A small multi-label audio tagger, trained from scratch: width 384.
Rows from block 4 of a small multi-label audio tagger, named by matrix and row number. Rows with one number belong to one neuron. Each number is 500 + 50 x the weight over its row's rms, rounded and kept within 0 to 999. All counts start at 0. Numbers have three digits each.
After each neuron's rows are labels from the 100 clips, of 14976, where the neuron reaches its highest value: "peak on" is the class under the peak. Only what is clearly more common there than usual is listed. The data: telephone keypad tones over noise or synthetic speech.
# fc1: MLP up (model.blocks.4.mlp.fc1.weight, 2304x384), inputs 64-127
# fc2: MLP down (model.blocks.4.mlp.fc2.weight, 384x2304, transposed), outputs 64-127

fc1.423:491430520527548435564460455554521474472463441507415503451575439602454418566505553566466459622524532578586481468476482518514475471550370487510446519496512529538536452502507495592534484552572462
fc2.423:429510445427545440519378526468510521479461475531427429472489493570544525515589516565428513478381443456551489455475456465490386486488533469529395505391465548491498406407521504534519397473500483
peak on: key "D"; key "0"

fc1.263:479449480491506483478503388485523519597449443591466531520554441622436461550482516488548497579448546527456482523485514528450492432478387434496399484518449403579564493461528512507524449531523569
fc2.263:534505500559629461508470415561470431486522525497464498511540493573488560486481611540476583451485487498505452481491504531478494476499533437486468480494484562457469468478425420537469494387469515
peak on: key "C"

fc1.508:525622545517500524497546539547548465501490541563582486451522518499540389518566559599491435438440337498546342462474500548510435495519500485530540513543489449505548507554457396550527502530454514
fc2.508:520442478541463531610455430501481524474464495436534501497575487536547585449445518507537442488449541470532508502517468443487428525470434441530466560421442441409403453535541422504514422539456434
peak on: key "*"

fc1.26:503517528482439498456508532529545470572577527511476518562531477410469482528476524514432523503542484493474465512546421551538419511510400468499515420424623477522586571520486561480485521537491532
fc2.26:510501518523447545458538503561511486540513553356546523510526496481514522439504458453609555464515470521500441485519577553553513554492453515527529543523509472546414516515457460484510516495518507
peak on: key "*"

fc1.173:550481475479479457546549549534528504538528512544501581469500423500454513477439536498416438461538335564520451415512528533513583448461342478509497430452597458474564467537446470484424495565521540
fc2.173:464520483460591474528415515461558511526477497562491451491492447544488510546584579545498538445379423464519434444481480487476367454487521471521435488365469570485529414457522501534588372485539517
peak on: key "2"

fc1.388:543472496451522512620534565575422461563569519552550452545447480464476507470536571516410387481533374557529548427573540537526413541492443465455514415503504419486576545534440516500515564518479399
fc2.388:458527486440566465520383531508542520514469545545453444499496481512522545534595530527517510447344443452536494474462514424522346466502542483555425514350471528464529412422531509544589365530567524
peak on: key "2"

fc1.671:389486583467596549525508397460563558522372532530520466445522437490446443553512540499467482428522444572497422390498517443414516409455460536503454579472511428582534467557429573473540506503484516
fc2.671:476523516469494509450481568519497539451558535550504568499546446487554447439506418468487501529597496472462480528480476471486578467504541500529529484570503622546547489505573484488505567454486398
peak on: key "2"

fc1.458:468519440457496501494508520404543480545481525507480494538388515452549424498536494457449544530465397569530474473534540497543508481468482497536493507485532462518511540488542561509432529537578485
fc2.458:490529571568486507433523493663508568566521573512558491501485537532538470491489445481508595470492439519541485374543532490565530484516552503528529581515510476504545534517495535492504498499536490
peak on: key "A"

fc1.561:572504559460440549453565551502522539518550449544469481442522525521583482585466489466542433568528497481516539553539518525500467543472362510484529537503498410482552536455517580458469490523475495
fc2.561:469496492518544498518546421538470451444478526512441502430528495527451530501397613581491508453515484464500409508492472564573519454493471549541536464503497521470457586586482381480442512419477524
peak on: key "D"

fc1.593:471515504473497455571493489502513489531529519457518471457427485473458498478370572503433504560452446507560453504498450494481504465391517529552504500505579404495607472437458599457498497632449565
fc2.593:507552511467504508499494520394431440385529561590461478517491537452455554426541487416596477578470543465453513500467541450581484467531432536510485464532484535511453512483546434368478522472509512
peak on: key "A"

fc1.576:536517505509570474467499554483520549446475466409475549521341509578443468557415484561510541556415564525538460581486581580496471461483421468505526466446531528458462457501486437464480487509533486
fc2.576:494504437481472457451464559414491537483479634442470452543502467530567465532548485551558499392458540537544459461514447432508481508450484462534435527462453518524470388440481552514468442427483453
peak on: key "0"

fc1.605:529488518440483444489377491600493443535503452545461522510517475475486517544456562498463385492510530542432517499533510518395543454433468500576499496505565483403647521516467440519504462612451510
fc2.605:536395518581463578540562548491557590526508436443527475465462446525431445576474439457545560500521564496480567403482524454493463518598522539457500454471525508628491586532492491385479488541486463
peak on: key "D"

fc1.372:478501535529467494638476458490467564476455321399496546509414593510555587604492478541525395493463562452366655520538518535360476477427531485538466531436426385484532504506611561463532501486448563
fc2.372:541532507540497548471542555403520469534506557556484522505435531481497563572589493488492484488570546495504479527556528519549575536518410528554546561562526469487522555506533366558491542505508576
peak on: key "9"

fc1.384:431445517549423531451507473452458512522563581529550468478366573529513470464549519420437489523509463445563455572630467502532460532426535539512517599426547349502559521542367558492476525556491443
fc2.384:503458480549442561523523471576549563484469430439561542472487481556494539511518469551368543465551492506559425525543438517459541486474476506449492521437536494511507529572457486424469401535464549
peak on: key "A"

fc1.141:586518456493549413537423562484503469494584508468476506476533553504520472640467486490503509563416497491524547499597586459584449536546529418469524547560529449458546508492579520520471575512497501
fc2.141:431467522417516423568436449491380589534554526558486464437516554607550448510455520527475549497515485461589419576495524507567493451543525487574452533517461469424439464478517527483472510441460399
peak on: key "3"

fc1.49:528471452461526507498541464496545475484455475467429488494497512456492521512368532530476399588542572539575560434465578469489501434473458507562463523579555415429488474469495509496524526537463499
fc2.49:538472560583576505467505455425448513504554536475536550504592465533495561548464455453569547475541476502443549456512550502612556527525508446524522511537498545439503493455594421622448530375504480
peak on: key "A"

fc1.413:506633554554447505518464506507489533511528544527525523466472437445530392472468490558445468427593351485520341440585484508539537568493535514528497517529590574495542476565385439551518508526520580
fc2.413:468437425484508462458467476449481491511462505401501493495559460497454348514446443464516567490452501434418492388469481453516412478480642421490456447393448567519541444436497426534482383486451505
peak on: key "*"

fc1.501:502551546480435554475497543518479493593579536496527478577499511357559500543492525526392503460597425505465492500531452542520483522501395527536527434464604480532548585522457521492495540547469506
fc2.501:495484486510439562418529504543544415500484529338533510501525475481440544432519480420592547516512513510521402520499539549507522573472437522482548546513496449575401521550433454516534496525501545
peak on: key "*"

fc1.270:363555548539525451475430484508448558482489466506478488563475500503469417454470611511419452518502445496592433513527491480500550370508348571567442527502578553554478448451457494548467497587516562
fc2.270:493492549579506540487515464521474474429479452490537523506513459512499495472467442416552453544541445492510565498488497529518549509413541553495519533532480542509566528595532467471471500515506496
peak on: key "2"

fc1.764:503450460436547435505486467546520488496429396449487447525581475455546530558515515647472447503544499527456522371490481558440473495459494508535466498558529528458567512560590405542490506530510502
fc2.764:406498548451542426472397526518494427484516511529482414461510588502443529470526495488496549497406444478555501525408580442483381426606450562518405596412512500450451470473552506532552412510594492
peak on: key "3"

fc1.468:456514547497568485576530417475548452506489556548447526531373442477555441568509553450449530540528440522585533493557495501509475455462497512542424600470588419492581488538438474460505525554495465
fc2.468:521432472543440552496511461558539569495485500486544609465475472548555524443485414531450585485628453513544439506549470531535600487511514502492540505484552487557478569536512481498479441533452546
peak on: key "A"

fc1.53:474511552536484514521372483606480535447526461565558475490430552496555506520511611488425427554480450497527476383507492463510421507506445552490481485504517365432522487479460510454424515541409567
fc2.53:548518537483515567513524485475505474444522516387521554487524578542527683539510541472444510504530510583558524442499521515499509535546510529475512509477497437493449504589492441524529453447499519
peak on: key "6"

fc1.761:443485554454550432468509451538542427632450502491409559465517535470531443510472564514509487506458508522499434488524575496524491499489472482554477485486610467423625471410480576411431502552506574
fc2.761:462431474459518439514436441534437493492476526472484456447507397536440542490439479486484604495453465419468482495480423449528445469426491408450458450460439504529480447455499487545402462405401433
peak on: key "1"

fc1.151:506494570435468521546547578460355509556491446379491529437571449519490490517597402575456470458526385498454449435571508550471579495502460458490440502474483445560498500431473518572506450536424517
fc2.151:532487513535531569494520534581525538408538402551424538526532520599582529641516494615549525509499453528448545444520506527587512541484545529462522516524518493493518498525637442499507504545539539
peak on: key "C"

fc1.277:516416494512528528434507539509496564625559528482530485501459438510459423450555586486422510415473462509525430532539477443568491438489490585462486456456592524417500502514466572460482470537491437
fc2.277:536500516545545543437599493617552518491519514407534476519355496529544480516427445489577549462589449513568504447522467584498577531488555495496538545570526442401477579526499583459430583477455453
peak on: key "#"

fc1.55:431470480498520440550444485470559485535473511535457485471498441472469406484539502511501452508419457541576459530558468532466500410449471499531405504495520493513534482501437415572429554577603399
fc2.55:498561501537506471463481554445545617593509491480428538543429504530624514609608414462497551531467553493499485492556459464636442511544593545603526443437530541499573505533577588502506419535528565
peak on: key "2"

fc1.670:482579494479572459508507548543525521474476312583475488531453536524509479627524587580493397566560500480404520500540524542432513485419504522583526482515500487467538530550552470453520560529467445
fc2.670:508505491521514497526503555545549469575500459566438508507525489573430610520534535516511576518479522529424552503507588486546439537562472515535500500425555492404430537464542535511548439508559506
peak on: key "D"

fc1.114:512519421477499438557396473560477515512499477555490482499427513578491582499528548524406529558536499507519599426440495488473587484411437515548475474478492479511580468467599483482514454563489523
fc2.114:472504468453642493533443520508546524531458562550431496498493504595529510500573555569479539441429458541543442462484511515484423441556573494529467499413513522536490450427483521537597413479502532
peak on: key "1"

fc1.323:485580467483555482494489539544509545471466369475523489530553459534512461546443543643444469501483503488497550563467494512372468355535484507494539479461466542501485507523543442450540490519429493
fc2.323:538481514515536494532491496456466460550515493512613525487439481381487476454460512484450501520520416474506488319460448465404472446469550511493502502445492593486556456482495506443457442451442474
peak on: key "0"

fc1.137:509531441459544560553535519506424507538423438394535540471500457458478424473531518597488477438481439535497478426513523548484457489519423494506495471423511491584497464460441631559497440509514558
fc2.137:435505521510560465464483462589478559411484479571459479486532446595548514558493498570527564458520467460487437430503484490615504454505536483538465464517469534523556510477572411510449529420444503
peak on: key "C"

fc1.424:517474457499516504492546429572483456491431400427442565464518491517539520596530478566512482524452536590445543416548446539389473489440453464572440458523529502495532492503543449477480483529525566
fc2.424:397547486440428436493400565515463429522501440602557428474541510474466477422540552529506471540443516458540566550451499443434430428575467518563421514451526552455517498426559505481521460462522476
peak on: key "3"

fc1.725:552502492493575521523529580554507571512615510504544501529469513494559491479491585438385468389540442465448549591498499510444527376425511559448503519536543522546493506503501515408494461518499497
fc2.725:483462581529585414573443429515404548499537598510465419491503564524608449488478516494457483492398441486567468515541509394553448429513518512542420557527489503486511437496535485532406523441520454
peak on: key "4"

fc1.714:429509491432510432551503485518487533497472477561520505524429472429512420483379565518450542545466408552549396476513547513489533418428502562553439473506551482533578461414470549477473504624475541
fc2.714:545587520500454576531575558427546442440541477473558522556490551434459538426562490438608409615527580560531545482552538546524518507553429588515549526538531535558486544550484451515550538531555542
peak on: key "A"

fc1.763:460588543532503463495418508525401426454531535601493578514461463492576484497518643464524521541483461445559412463535481533509431503536512524490438504463530467491514442394425495471437478522517550
fc2.763:567506558539472524515489505538506457493506521366544482519529506552569641519493484424570475440422480498462566428516522435514391488467520510502518503360484403522423510543532457536501349491532484
peak on: key "6"

fc1.579:520532525472484471568423495593464484502534481509589488465457505493541540547547561481446401512472543571403585496555414437421547484422426462539509487428534494398542523500569472444483430589550506
fc2.579:524486490578464498483498497508454551526441408492437462514486459518404434546541530557474493523492519490465519388545537452604472529505574536498478465498511531593548458498431512473495510430559531
peak on: key "D"